config.toml
model = "multi-label image tagger"
mlp_ratio = 4
layer_scale_init = 0.01
parallel_block = false
layers = 8
muon_scale = "original"
nesterov = false
orthogonalizer = "newton_schulz_5"
adamw_lr_other_params = 0.0028
epochs = 14.0
Rows from block 4 of a small multi-label image tagger, named by matrix and row number. Rows with one number belong to one neuron. Each number is 128 + 32 x the weight over its row's rms, rounded and kept within 0 to 255. All counts start at 0. Numbers have three digits each.
Before each neuron's rows are labels from the 100 images, of 14976, where the neuron reaches its highest value: "responds to" is what is common among them. Only what is clearly more common there than usual is listed. The data: rendered solids tumbling over patterned floors.
# fc1: MLP up (model.blocks.4.mlp.fc1.weight, 512x128), inputs 0-127
# fc2: MLP down (model.blocks.4.mlp.fc2.weight, 128x512, transposed), outputs 0-127

responds to: capsule
fc1.66:136145089133095121153114176121111095027120112134155117110125171118110121146115117084162107105124091152122107110118084159067150164112075164091050124097139075131166119155135115141130094159076168140096138190074130122138179132124102051079102115081151128161158124105115079149167071120143151168149170165168113143146131149115137092130171064163119084105097137114126132145161112061156206103130
fc2.66:123170178132105120110175104115144132115114135119121136178193150136086155150111074156112111178167078137125146121120079087116178157083186146126117111153123107148121178086115142087113066137168038115089147084099128158174126162182169177135100118114105073111130082093081120147073144157093170175138170136152116117103080133118110087093181166093113123080141160129129119149059122149067129127113

responds to: bowl; largest object: bowl; tube
fc1.40:063161153138142131087106107137129162124088073133063118090120128096092163167092136095146125131075093191190111107127133121172139128123139144133081073083124091128078126179124140130079081198106100134136159094114156118072205141116118151123144067138175155151127093159145094149168197125138089083082105098139133166111092155147095134158106127049129111150159155134139099102148125132144133158054
fc2.40:180069116159162081149110125090136174107152119147136093123143138117133124067164127111079100111120100085145127147146153139100100164166087175178152192147134135162143108103141165174148178097093162144121109146141119106143039128082104070094102110179077096119093214117150109177132100150190104128168164148112129032129144106157099153126130147176148158122132137154093148093102130107079136154089

responds to: orange object; yellow object
fc1.258:124106150186130112195093135167134089189111145114143173124111212123086148097133144135093099105123209116121191166079081102130094046111120142172136127101122145146150156142173147080100154124158172157096149170134122120103144114116118167123157216147132144136109087099152092100066082138138137091102111140156091176076099117097152144123059111119078109159118098134125112181118103086163131151124
fc2.258:142135137065182071057111184148108160133121144174135142143132072148141081142125133133131126131103148140015126164138058098139146150140136104124122152089161143102052155196107176095122114142157143121156083151158140130179173116070148145174139072122104114110158151154182135091077143107132130152145151076138153103109140128159093153110105110074133183065097120097123126140150144094127193119135

responds to: chain link
fc1.137:163121114146115074148132142120129190140097089083195140153124125189135131095125223117170104147116129044091099130157149122133082121170152104125116135108129137191130128095138126099110117118140104110152115122170114100189078100142165123111121135091182103181121154122085132123134155056081175126199159080122164120134150130112125126131162117181140090148113082100188111173086165150198096109173
fc2.137:150145100174158096132073095144128130119121166187078107147132096072166144166098166128136126134091124149178101120177138114089161125101135170075107102156126115176130129168150135185121168128137140080173078123123153199145127179103084116097094131107159086090153157097156137127132121155081142045190064064066110122134119111100102129135145163180115068101133170109128154117167082156107179138120

responds to: torus; chain link
fc1.50:110134092151162150100084111192112116117114111136157119130157143147178118152149143051136115092097088086175224153178105133125115067178145128104137149101166122179078106117124146165098119106136125124131170161137124191114133211133128141119111083171066130084112156101171124071093113095111105131115134104126109113103107161125118123079159090169134102162125128138107096083102080162136102053049
fc2.50:109136133070112083099155150115161066173124158114151080163165102103176152121170105131128070128075118095092066124204145110139155119152195101198081153082128157125092124109143186133138172158118133093119127118115114133116108108118159171167118157171079090183134090104112167168153107165150116123137115137105138128113101183115095181094152133102131159171099166098107092143113132151076128044181

responds to: cube
fc1.510:129098128125131153126117129144188132063123090150105132108084161075110111105197148151080132119126172098100118184154107145094160135138095139165132188076172069112066136108172110111145136088154148133160084185153186217149152127172134063068077111124103146119159151114074103138130145143145144145079132100169061140154102118091098094153173137099100155118082130131141104163167156148131174125135
fc2.510:124145159093074094170181105069125090149068137132098147148127077153102144140131137126172112197146102114175139109105104078191130095093096177128083167085146194126102184129118153129172113116166088095106175153111136070157108120114138124137128121110199086105141104129078120128188170155161120107161103117136178111136095108147140119124158171165184160123139070157157160096053132137101168165133

responds to: cube
fc1.260:143104188101145127085100120118096115115114159057146065108137182077061116084150117100166099141172095118093194150114152062110114097130123128198139150105186169147116103141173189170083130110109137114119110132174118138108141132129117136125107169137096171171159160159144132107101163141111119111133133164109116115138132115145115147169090125070103100226130091141143064119101155185090196087142
fc2.260:115139127134087071086118171123124119128092164154128112126120107086140092155043176066159160162073164135064061123059119146130123143126120127153124137086111132079074118133148080188161117145222102134099160130066137140166128121135159154179177160103133135088106192163090076116099153128131135116162124159118103141151086144183134153105146117158133128114148173157111102192107132114167148171120

responds to: star block; bowl
fc1.167:151120133166082164147071104112167149114116119113103160105133145106098119080106117129121069133155168152152146139134133127102085093133119136119123102130163163111165093117100143134154127112164121086105109142091148074222158068122097216162150137144093178092099154172138087139110132135113131067090108150087112188063115119164104187157029138179147104118136196122128108135143133094140056142120
fc2.167:084088163119075081110137133124157128099164124138083100149119126196128134108122119125069105148087129118111066115180141131168097108099108137099147164152148112085165176124116141141185026201130175054070135118163168111187105102111128104104111124103174096139178102113201134156158125087085161084176087143139100150123136150145134150100127138106094105119139114136150135112126125070169139190161

responds to: cone
fc1.262:104157114133085126113107080141136158160132113120167135162201100104137103130132127121131123124130128082206145121071108129146109120135104175115166155128113129148155133143183150092124128196173108049096162153106187159102166086149089034174130089078078192048110107113160118106190167119128163141077146177116111142178118147187129097124148129111132127100129132146100147160119155170128108116076
fc2.262:103120120111139134136142136084156079086140152072123116132146151139114145051145128138139046180069167168168084151136140119082082111148117127144136156120143145081150125134147130085133179175122181048116123159087125094128099186140132121193130140141125129157147150157134136164137142090143140138148061101152102131149141101096150116167146131103133126159124169114082143026122137032141200081150

responds to: capsule
fc1.473:156154079106136132122149077215178093128097163087179122193080165114138146147210114089087093114147127139149157191115125130132129156128134134100140062136100116102137133149096153108197104132092118138125102136152146083098139090122145138121114101119169129126118120142171143120054133146144122142162177099184097153106081146208193092070125089176114116110151143183156087152142170158114098151161
fc2.473:130211199052114133124168123112081159161133116126207135151093159139124161113123150123052206163071168092162117097148151061122102126088105132122130145080179137145128184126127117121105120064130072141131088169119092172130117153100125098128141167102112148128092160160153109134140125151116105158113105102090132080092127146179085173163137141145126091147138130109121150059198168116117154137129

responds to: star block; chain link
fc1.347:115150106179077139079153168111107131152048128079101183133146085122090125134093083161186122178134153118100167135195117118149055133078187132108137149122112140157135168159134150178096180048102155103110119132116150156119118111086122146112177129130134115178185082132141149125135157152098133163124053107154125143120099128124073154103087107143124150171101140093112090108139153180109043160127
fc2.347:134119109117164134140100106129162183174145140122137108149086167145053173092100076209097134124149126100158091153139115119133170140163105164129076073123122128127203142071125108115173034201153110113115110146146076132152084139146109126120116122127166126094084206099051107131099083116121121136108195110127097120112155118115120108095156129097131091069122115171084133173112094101101141101139

responds to: orange object
fc1.440:168069205121131099082150138151109133189134107086100114109109121052116132126142152103141119145129144175122146111104134084099134135145129149138116156090141157217104102112135151177071119145172110138127118106108136099104116126062066137141094198136107174133140139169112107058149067107097116109114141123145144135123112135102144083116060100057120104223150118146101108156127146121112173094207
fc2.440:119136107151135082077080129093117126154087170123117136130093132105155155156107130094148137139038162134193110126136120150172152140064155101159152130109110124107091126134131126186168094119139084098076181090049122105203143173149062119183126111130134185151143091144102168123129188127112138099169114124105120131143090200126141154140101110102107109141135151164157034156120148127145144083064

responds to: cone
fc1.115:111164179134122093161128106126197079128072133151151149132115154081086130102104123126124164072101152091170117106144117118152165098099129181160130129170176134137130169142123145101096099089136133135167130131026162144098163079110135123126073093090093096104115156202062148117143118174091094126169164087166163114137052099155187134167086168149174103111131103098162126146167106125158086127111
fc2.115:136186106139128103131149142106137170110067112122089117129168171155073085148141174101136131129163137120121090152079147088092105134153107072102143125079066151195120055156166121183100173178118093116107133100103145059148189106119070110135112051142124154121088157142106158140116129083136105115127181175147147157165121096105122084129152136127102050160175139128122130128139095160171178185126

responds to: chain link; torus
fc1.406:156183111110100162135161106077143147122146116180165144075150089077127127171116114042169091123110110148146152110215131089112128148100140172152113121135152166208169110170150181142113130098110151140133149179116087104097145059143122067080137129088129139181159167127100085151128122114110117105105085096141079168132113142147112098128065189121087139128129154149155135175105136083093160192129
fc2.406:110135152201147086117116153143107124141099104124146126065122142164166109136182118046150083107141019122137154114080089111124173144147172161149124117177128100112108174150113158102133133148112121178081139096187142165176095153119145147135143102097097110095161089058067128097092170099132133185089108120141116122161154136134143154114106089099142147149130109077140141134084111199154110111209

responds to: cog
fc1.72:123147139131147155113137143171160113153126104144087104082037141109127126122094165123071046098131139197075119141103110075055111140100110101147091149151121121151117140106106120135122147125130126134141126149129169133207162060129142134160108131149143129113082156139088176089126171081081113112121122161129073149083180123074143062137123088103158101053124116133044165130118120071112166112154
fc2.72:142116097064201126149104133189149066084128084104093105128164146085163172131104114150138138182086114136098132161082129126154149148096138147123101105125126173157154225142093124125171106180142077153175128129138060115123133133103121112146157067165130121168157154135125121138097096116152110097091122170163072121051118166093132143091142131140134185096157180127051087098160128143074124112138

responds to: star block
fc1.160:106098080079119174112143110111127130095102111106081079113113104084102152151093108131153144101171123106090129133112150144072173086115146066165076163051178116109115143124137181121169121124097122075129120064114109124130106095109099145142122102155134142058129105205023142079204105120120102076136140081126149102117146159156104078108130099133120129169102132145139098188096160089131120095155
fc2.160:116155129087164122086120112120109200141095162083078141114160163123149104122142080135082141101118132131150130127113169101151124111045117168178158142135112116136149089037143162155149109137168067096108133117145151205129158172062076118056112091083139078164138163093135133163079119163156111067075085122115164154142156130178098128149108116155163131072144102150112096151168106135129114114167

responds to: star block; spring; largest object: star block
fc1.348:131144137126116164148117128176105131161113117110081140107150170120071095130100111083150155135130174140139122145096166175144134073059102146151090175117131131090110147067139152128178105093088139083139114153121111123103143085099134132149172122100137191081171144097190147094129114101098068061122069048155077119086137146085068167213100091166103137163165113125111119132154134118151095174141
fc2.348:108109121129141143157147151163102128129134119120038118141163107120151126078133131111080114170127141085072096137095142087205063144103102126137130148113121066111227148117111115108178108134129116061152193178140117114115108155182138154151144101125152105136128139123141112120145079113177137144103152204100156167116166151159091106150122167166183081164155109119102100117153135138059109201184

responds to: torus; chain link
fc1.271:130095125097161103103093113156053055123192113113100112142102099108135054112079145150174121118083140065104136129102144136121155126132101136102127163146102154165173143090095075054136185109164062135131159142144101139128159119118176140168131090099130162082068132087100089143113133123126155103111154095136146091098055131133159132107121142085168071088076096131175094163120147158179112182128
fc2.271:116110100149090135169082109162164166110157076026144085151116101053095140107116153106120184131146139134134128085156148120108144121125140130165143134102144194187175140107177132154113102133098146134142127171116078106095115127157111156133114078142144144182088082144122136111012088173099126112109172094102132145175119142120102125177145112084110149148110214149113125164127067152141091149107

responds to: light from behind the camera; its colour: pink
fc1.402:212105062186137157079168119206184130155126174120160090107156159133082128173112131154180149116139155176091174165104131114093141138107126159108150152163141087117072118131168159129146125122129115166086085145157092096104192183184159086139138140142183105074137142142128145103092161132122128155154148142155169108172112126177126079117120112027132114117099123120134177164100119099156138128112
fc2.402:119149119152127115105080131162144076164140146113147096165160144146053071192099149111165171126136196085100068138079136108113125123139137161201152134118106146077196130137156136070135126148171087176124077154108160158051127154145138178179110117078068137103134139122147128114091156117146104121127106150143121145155113137130132149150171129124132067038157103115188107147089139158113100147080

responds to: cone; wedge
fc1.76:109107100206092146124111126063153107147172105132113108082120141135108122126129186081116163129099125097092159089158154093111118137110166130112076102144131077124097166107100122114103092111053150148079183135132096112103069138065116128124113128170131105106110207166183093160144114083155112155138076147180120195068079117146092119113164112108143094066118108140112057126122113151111118077085
fc2.76:130132115106159103114021138140099108116106110150143171126111046080148113105153143126147138086113117108127124146111079178085124081112207107187127141080125119153141179135135172141169161113105139113112110146109179138078164142164145120140134104177092115116159102087088149079099189184174131110187181114124142183174140139091126155105103125124143090210152099100171134157144138140186157140118

responds to: cog; sphere
fc1.107:089132211112166132170159132144141109123148118213137112131128077151095070115113141114022135130123151074156109114135154178174157102119133161147114080144214083063116099113116126154119189148120132176159199136103128147122127152130111123175141201138163154140131165113129109124118087122103107109095149093090100145125146100088117122147140102162162152089088187110132130086100183126155115169158
fc2.107:096122143160170133146101139125111146178123121216068135137088129128093040114184105116139144165110146114159070140135138106142202091150107152145114163106113111141141198064136086070128074153140094129112178136098099156174110192161120127091162157096149119074078116128165117099126119087109092160135118172132149071097169133121125129083125136136109089106088106127161128186167113104121119203131

responds to: capsule
fc1.203:163132112103089182170108172107139066110125120163172136192164155090148128144137108029163139120121103147173133117200121119075146162141139158079120122138126124156139145102180134159089149126125177174115088135085128120133102046126121108124120171089145160197165160103103116137108101125141138172097115065146106157150111121204113124157060113088097079093131144126152162138056128104096113151140
fc2.203:082134091170130128159145157153141195166154104090087098143082128157097091096064093131108069113149107150120135134102104133194099140117130106113101144126155103155123150102080103094173064134128155153098174083175154134128088161142209197116135130144150080151123155105105133110111158165184161142128109134127080080117160111127151083029135096175077123143134141064162160146137145133184124123149

responds to: cog; largest object: cog
fc1.409:079184151139124180085108142126136156148065109135101098123060085080136103155174106094133176169173118104148074122119149160129157125089153122164124173160120061136177167109115190131113133078135093162142141180088169177133112178117131124111147132152094160137151059132200131148100156121117211150077111085138150102069109132156088172161133135116104105140109125122129131120135176058161146128121
fc2.409:098148159180097142160120105140130101134074133174086123131146099130107090178152115081107123171145138117124142133153184173132170105125139168067098163087156169125091144095124171202100171167150165128203174147119098152123161140104181153150107106193116161100122078115154151055135124139153131111129151170169129055159150159103128159105086111116173098106067103162126114115040134114120117173128

responds to: cone; pyramid
fc1.32:073129125070127056079093115087141135106134044111128120074139188086148149117089179106149141138130114180135173140104104160118100141106084153070163134088200108123163126108121106138100093132144178136145149068139140177171132136061106151119111147100129131112119086034192080167127147113092113105153067161125098117127059177113127163112097132122124113127079092110101126149135116122152139115139
fc2.32:134090104128125115083095185123153104139100116134136118148102084086173147131170187102165121117154166132116131183148087127111162172121147101159129152136094003091081139103174112128105115099077089130110142132098179103130103129181129099131176090165157165132159085150137143091161137088130099110156178131191096087196135089099130121119167108151110116138147113132055182108116167141079164178139

responds to: torus; largest object: torus
fc1.194:109196115144115169141142127141137103140074144145170158170123075110101107118083120107137080081149086074082100115122163131134119114080176156131118141067143156117083143122127148115151087149088173142083150136096127132051095172107120197147130157139096112137223127126143119112109128142113109139107121065186152059104084141089107181152114090113101105197095118181152142110130092174070141148106
fc2.194:165133173161151119118148121161156108135152114130085096168135163117149132122138164103153082117108062122105127117146152150120178098176139125065090135127119149103149162129093125077127151196148105127205163151161165132179137128168140116095123090149179106127063147140106101157125128079155168159136124193121115125122136144133149065119158172129106082059091177124098058188121155091039124189137

responds to: light from behind the camera; pink object; sphere; egg
fc1.211:134107144122120080145124168198100202170080153099114148127102155166104141132144102153162127104144082175133131120109140133094189153154161083112120124102088100154139112031045146105160133109061126087140130055156144143132148151151150066151123166108152140090168094099118139163145127163106144128092129148116099101151114123143141122103116192141129170131092108174163107067129198128126208097096
fc2.211:097142145132170147116156087121125089101086115118154121128127138191134122157150132098156145112147134081109176151144127093094103086111137197121162091122157122126105115179140072081113147108195133213100101121128091156078115127111151152092100138109110118150091172164143147111067084041113142183127112151113170181170122117162046114130177162156183160133138147127102123172085054137103082141147

responds to: chain link
fc1.229:099132184100104132165135139079148155142085172108119118102166068120132106076072110132181127146092117155149112089192063140089118105078104159089166118145119136129141120108144136133125088081170101134193146128078119106140203106118148129110137147099166134174196166062078215113145098145129110105091165111098116051153117103164101119132074130155147102109089103173137138109137141107091094104102
fc2.229:161161120153157081095120106162130130110093135147172161146056096114153147089133125161114100081133114090124145137063146136111155114172116088131099108081119180148124103076123099128152145147085113120081101154134137158156183151119127102103180124106054152112140067126114133071086152135142117105181200104180109161197174125127082143143133091133149116158123108077110136190127155178185139211171

responds to: orange object; torus; largest object: torus; its colour: orange
fc1.466:147095146129167156149130136124171192172036157163105148095038078126104140102098146067131158146094116111163136111130116138144159124129076113138168162196110171138153181145113110109158121154089131176092114145116104109095166121128135124123087124120080126152089125173169118096117099052149096197121182146092135131116127138121123117068118139080148053150126109114137151168111185105148092069098
fc2.466:106171151155106117128128072134122119111120102054145120149193104133115170118131113106177137169145108090192148106128114121180126122106146073140152089142138190116094072121105185126122142136102104072156144140151150112159133135190138109102186169134165140158070120194102111124110176153203086187126128126185114089073077172127121155164111124079160118138128083074122163120100089097082089148131

responds to: chain link; disc; torus
fc1.329:174201150142170116137123149128162203180133134152152140098121179128104140159152085107083057117066072063155104111149138121111123129193115124095130100112130100151136132143090135065141126158124155131087135165126172101170159154109159182095141153081148098107126138107099118172059209120149115090134093094118148110104160119137136109171123144166168132169105183127143138135143149180123145221144
fc2.329:141128161121090116141122116133123142094143114145120141123130138103150132150106128133110096095187125173113118084118184075202087144081151099109189151197162123097134074133179181119145101135192175090083161147129172124142126145119069089121092078080158116077137160134119096148127059174135117063138123116144133124120200182132126178144136160134150082080128131163189103090140147145142098058092

responds to: orange object; its colour: orange
fc1.273:199121116132037117201116113132123098149141165083082129138138080119128115162136146119144127121108100109230123190106139107139123042082119155159187136128104127140128110121038119123144093135131107191101088147130123119138105125113073124105146142136139088166140099120111123053184125111114102102140128074119104131118120181087144139105174095045111074158128138103120097121088130088108121123104
fc2.273:054155162155140180113117137092136102133096077121167054117125146114134147142142115153095218124135103113178158117121112107140134116126149144156112122068119120149182110152209172073153161076052137110138095109112111110201117103145193136145182183111157145117121103116104120141161113121142146133110096155138113126106140130104139049128088105164135122042128110100134208092108154166121095112134

responds to: cone
fc1.381:135099125153140118100134108123133121169102111113088148121159064110131147138130073139121136114063159126115167153140132185109107159167102110110154126121122107129115074138116093111080139084156145106152090159143128136119208148117112144123113154152109096133146096155199105157151090023155165134107139125076168111133106116143062135171128195079186153090110162125137041146161163125174075074060
fc2.381:126133110139070070110198125120067175174128105110124140145106082101114150135140136111100137154127156131206073128203101101122082170105117094140093164121113162145101111150086129162093085145162062080092109133116134145165101117156168155118127140162141116101179089122090152142135105198049169132137109162170082151116115093159119086081132143148136082153140107170184206141137111097110127165125

responds to: cone
fc1.500:144139134139062131120126102103081065096133127090158111136199169113141158109127085127094144092141101094109091106093196116089159080129219099113088088107174108114078159125131126157129057114088106116142099103157162079150081095119135126074065137146127139099115108113101060123121140084133128077158027131174089145167127114166146099127132062113110118088104112130110135135143096099152119148132
fc2.500:121086096183161110114181122130117141104050105142153124106103118146169151141129205068126132234131086116164125130171159128084124152115072155123222129110159128120203127106122150113077162094156151121099112142153103094127106150120103112116116132110098133149154077111095209153115071134106116138123076106161118123143181100126155147107132157112183146150192173110103075133145150102144096153131

responds to: light from behind the camera; sphere; brown object
fc1.383:132065130138155132185179148146171148067125130138131104144111096143152123130151118140113123124180081156126143124137154144108081186153095142120133111074125113108164154085109140128149163140053130127135139098102168147121136112102118184137206173113133128063141165158037144183163120215212092061144096131081089130146124167135121097117159098172133114100091126094139086187109141135105134113144
fc2.383:141122158131139150109019150127146138151133165147098175088079135149151167147181118136151113092138107153119161089145105165197139168107131098075079103132110129096107139136085151097110110084171116130150107131064125187090185123131155104040142094070094108161139132143179181121131132152196193120094093131157115138098142111154142121187118134146180088133171107157136126094121169087158172137125

responds to: torus; largest object: torus
fc1.483:118210150132138186102116106221177133188098171090160131076089119145144188171102121120174125193141141129104162091184144142135169115134115140151171157110144128169167135113081175113120145152096114166092147205131184146113122182129173200186137173136135140127192116158162099134104132158123118119150147138135184125106128137131134104102107125152112166128143168125059109152137184103120118150133
fc2.483:140187112188139174175098094123110082164157108160120130061117081131078121135128120106102185150148154116133117091178111088107151145119147127134091123092154146192099164165123122092081148142155082161088142122146117172074161157143134067135149113173167142063128136141096128044076092131129159149215143121126106101132132163112089130134124137132099089165079143110098107039095134086146153124102

responds to: star block; chain link
fc1.387:127171109117134128146175151107124102086086109116114077185130103111139065149083093139155091118161150094158154134139118120103114140153068139088115190155117136145129120098118141115109111089075083146070129142171123114102147129144146201148123092138111084130114135155152113065098133142166086111170125132106136067090109107166115093110103172149142104100122114033135143167127110155255115137183
fc2.387:160115134100135069122120105140124132132138141129094130103095084096131163111142154112116096162149132118106103073169197127140098127131078108128087175151150126135111085146074166080110121134061097103109166169169104196229183127146177059169093229119138129157074166113131172122084122141091143122196146155135118184146134143124132161148164094135151142103102144101144142111126100091140159114089

responds to: light from behind the camera; chain link
fc1.309:111197099123092127110126126129139113123185135187170207156082111130109178121108089168094136135145132097067108085196102139163150116068137104156079133093130157140129147152131036095092146050140165126169130149110144132123124124166096154099156153106177120093155102172149116074177182081100100146131129074174126117092149118114162096073182089167146094116112130082109125134119109151111136128100
fc2.309:156134082061134119214129153126164117127105122140126127150174089098173094081116082137170163159158089158105130121115115124067113135139090096140129134125150169157089087118069182150141138217099135088128131133164076146122164121110161131102065102149055171150107166087109123108135147137071165180126113151100197115108140085147129138163081206097119121118113145142115065106135127126134090102163

responds to: chain link
fc1.375:143184175158135193097136111181106074102097099127130140116128098123171132131139139114178139193169061174141085123071144193113131106165167173105114145114151161171114148153127128085147125081174140190125076142153138197124170161093143128127177169121135124122088135145097162141124149113112166175116144140131153082093156148185122184122116081070130104152122123109201199134152126079153123104128
fc2.375:152127170158099049129102111119153114160120125136136067211138174147164126090090124103147150133118109159153108109231112113137106137148122076140089184119125187093118131097081104160117120161106208061206179111130139114104151156159172098136119121141080145132158118118159128069157131151144182132151137130083119107076163134116187134130155105136162103075094086143084100107116165117111146145128

responds to: cube; star block
fc1.335:120179124033107158097141121101102109144115179097096100124164126124142120131133092127127142116114169116160141084108185131120128121126141092163096108127143105133136125102101111134086156124070096086146137114162200104153139134139126119234140110170120172115123113145198185135171162118081105171098118041033173153175102129147093111094131126142100125073085149157060116164113099115118132114138
fc2.335:055145123089128129119104106164099155106141127084114097081042130155125139141093134134138143148195121152149086069132096106155172130106138161114132161090164105074098147094085133117135160199124112121105125151141065161104113149101086123143115170075155147121181158106163162163216124150172116199159161137168117083067166140119115146091110085137092151154093136183107134150143156135114195126115

responds to: torus; grey object; largest object: torus; its colour: grey
fc1.407:124186077069116123114139141168160153071090171149138148130132111120174130147117132130106092128098153146146164132149152111145146145188117118115175106163155116078180105184129157095156106136173121126083091163098174087119118111119142083203127159161113187087124101114186135171186181150115122113155200167103152126105074108151120120124093143171068092146131156120067119161147203144101157134184
fc2.407:093177143117137111123104107107086055138118153214153142146108091162121128107095117132128137162119164117090103109147103068114144149134147150121130140132169158153090105053093090059085160128069061136131181171133163163119150149137165169142206169128140149127177091130161135104107174142147123194156107104096084085179122172140113140140115103089086171129116145182069127098135148112136139064138

responds to: torus
fc1.319:116094128160123176052131104104125142191118114139105139130134111113124150101128150093142111171143115063080124134059103162123145124124131068192171131096182138127137144159087164113113152084145133118138155159161155156111121145074109180120145141129134094049138060202154087169123143142121134130177133193108154148122104171079126137093139124105179100125179111140126175174186152168174085072096
fc2.319:089096119187128097135096098153096154103154098122078091133125084133153093116073079119126051085124070148130160157117112119185150074141157144135077146110103115137104135141119136091157194112089154119113148108125104092136154175174159181155183148101078092153138112203134158070091204133124166191109168153119122153138142108133116149129118093146129145122118108049103112118106126150157117130215

responds to: capsule; chain link
fc1.26:158155130088134153102146120207119161143136162030108167100119094186164089082125165141189124087114116116158096088104132145178143038144076152133159103130193103102076149168117107105127106138146138134138101117144124129082131170077143081115132099192086135108155164122180175047095145139116128104110119135115138100096149110109098102083164140151199122145142178081137127103119134093138144144124
fc2.26:127096115102165083133116169123164115132176077146157174103130072069135132101163153189151125188133213122133096119163161120155111081074126122165111066127119188173131120143079137106086124148126165140174154094112167166087107142151138110097150208132135161181120189114129105128091124105109153091151125037148071150137120099058162121117137154147128138111156106131132121132115137121061096128167

responds to: cube; cylinder
fc1.284:156165131202169110108150099127141185127146090089139112131063084109097179096191105151112114090143143180140143107137115116155129110138207153197139162115169081094115168142140127136125130171171116121151115153153112142126134111123132132115120083159049113087102150085114177142159178136058104064123182116084074113161104152068109097172169124124148154109086070160143093147106116081144142140121
fc2.284:143110087060084142147115166076157067080154113110166166133157108115108134166153131114127195153148150145111107165105133120199116125097064146084124158151144163135049151140075129153148117093150156145157152135150120144091145102121109083134089127111177130124107197149144110107188122114135140068137160204152183161098109117126103127106136122209134095161125125110121187107119106138118092049073

responds to: bowl; largest object: bowl
fc1.385:089167188122110208084134130146165110137163122139078149135160075134143075157166171126113155161109070130132126156082080104105176173121106207167141107129093107084142091139086191124136125177116092117098148116107135097134133159166136109122114143116125128167146106166139137144119123091144136139112094160107146157109122148145077183200088110048158146137090156172158112173170084080143096118058
fc2.385:166056138142152101141138123093119124114177127137112144171060155095183166152112100114159119070138197192050165125158119152130076149119137132193145147107149097190117117185097075094105134123154159170137099153101115120069109126115137123102154142106108065123148085101172154102148099127135123134126159135132169093089089101121137077094198123216078132111114161097122117105143154141103161144157

responds to: star block; jack; largest object: star block
fc1.358:100176156155133116141069136196212156146114137157089113060185154100100119151145130115154100102124153100061082111080150109136134071118157145157075119139150119084110161049120171171157152122120164147199145113078103121192135112136095147092112168106138102084145065118128128127139147141132172137114120165101090171100145127189125121127099122140135110099157178153151117143164169065103170167140
fc2.358:126146121158119122148148162161120163146111149111104159114114151094097175082120115176098017142095121170046127160084131136187086153154099133157100129147098162135208116147125112099138090133151160105141148166135128121176083140175148102132152143108152139183130119158099135138100039072156169103137110104186077149134104139136142124080179105112122086135174131097090080139098179108111130084182

responds to: cube
fc1.197:110121116071130154133123129036149107120068109088078124132155145126113136060147123142097102128139104134208162131123162114106190151108134086083127115113211141127083152127174083131105132195174071143089075125125159112131132138135074134160125125145159166076109114116142131161165116122108075177079075088128063149119156101081116121160114140103106150067097147141108127138139094126192137073110
fc2.197:150138122121119117144145118164142112147161146107098134128101178064154168109126143117134076133116143157187119066112121101133101126132125096165068082120181124117163138183210094125137089166155119076082107136055123156174083141175071076130066107125186160161136148162096164153127126163083148099126099078134131157136129135098134159086149129093115102128098111128130128092113134063204182058137

responds to: cone
fc1.264:081088157134102098118103136126100111156176152116169122146126136179154095115120109127186182167170125149105167084081098092106105071142041166139095123148139123123071106137101068125149117198089152220123086160086141114185152104115091116051112131116093103078135101091095147114151148135098116144073120096122130145188155127168082104110112123178179137108104099117132146124109124166102139082151
fc2.264:145166107094158108179120116161140137098103138115141170117112147076180145051089077104113112168135117169112146145086154194111157115156157076132158176108123174117167139123127159120098136077169177069162113175145119116164139113113117160159107081136169136194109089113130105165132060099145137111124063146075150101106117129145156095127111108146103092187097152115082139058203117103122117168074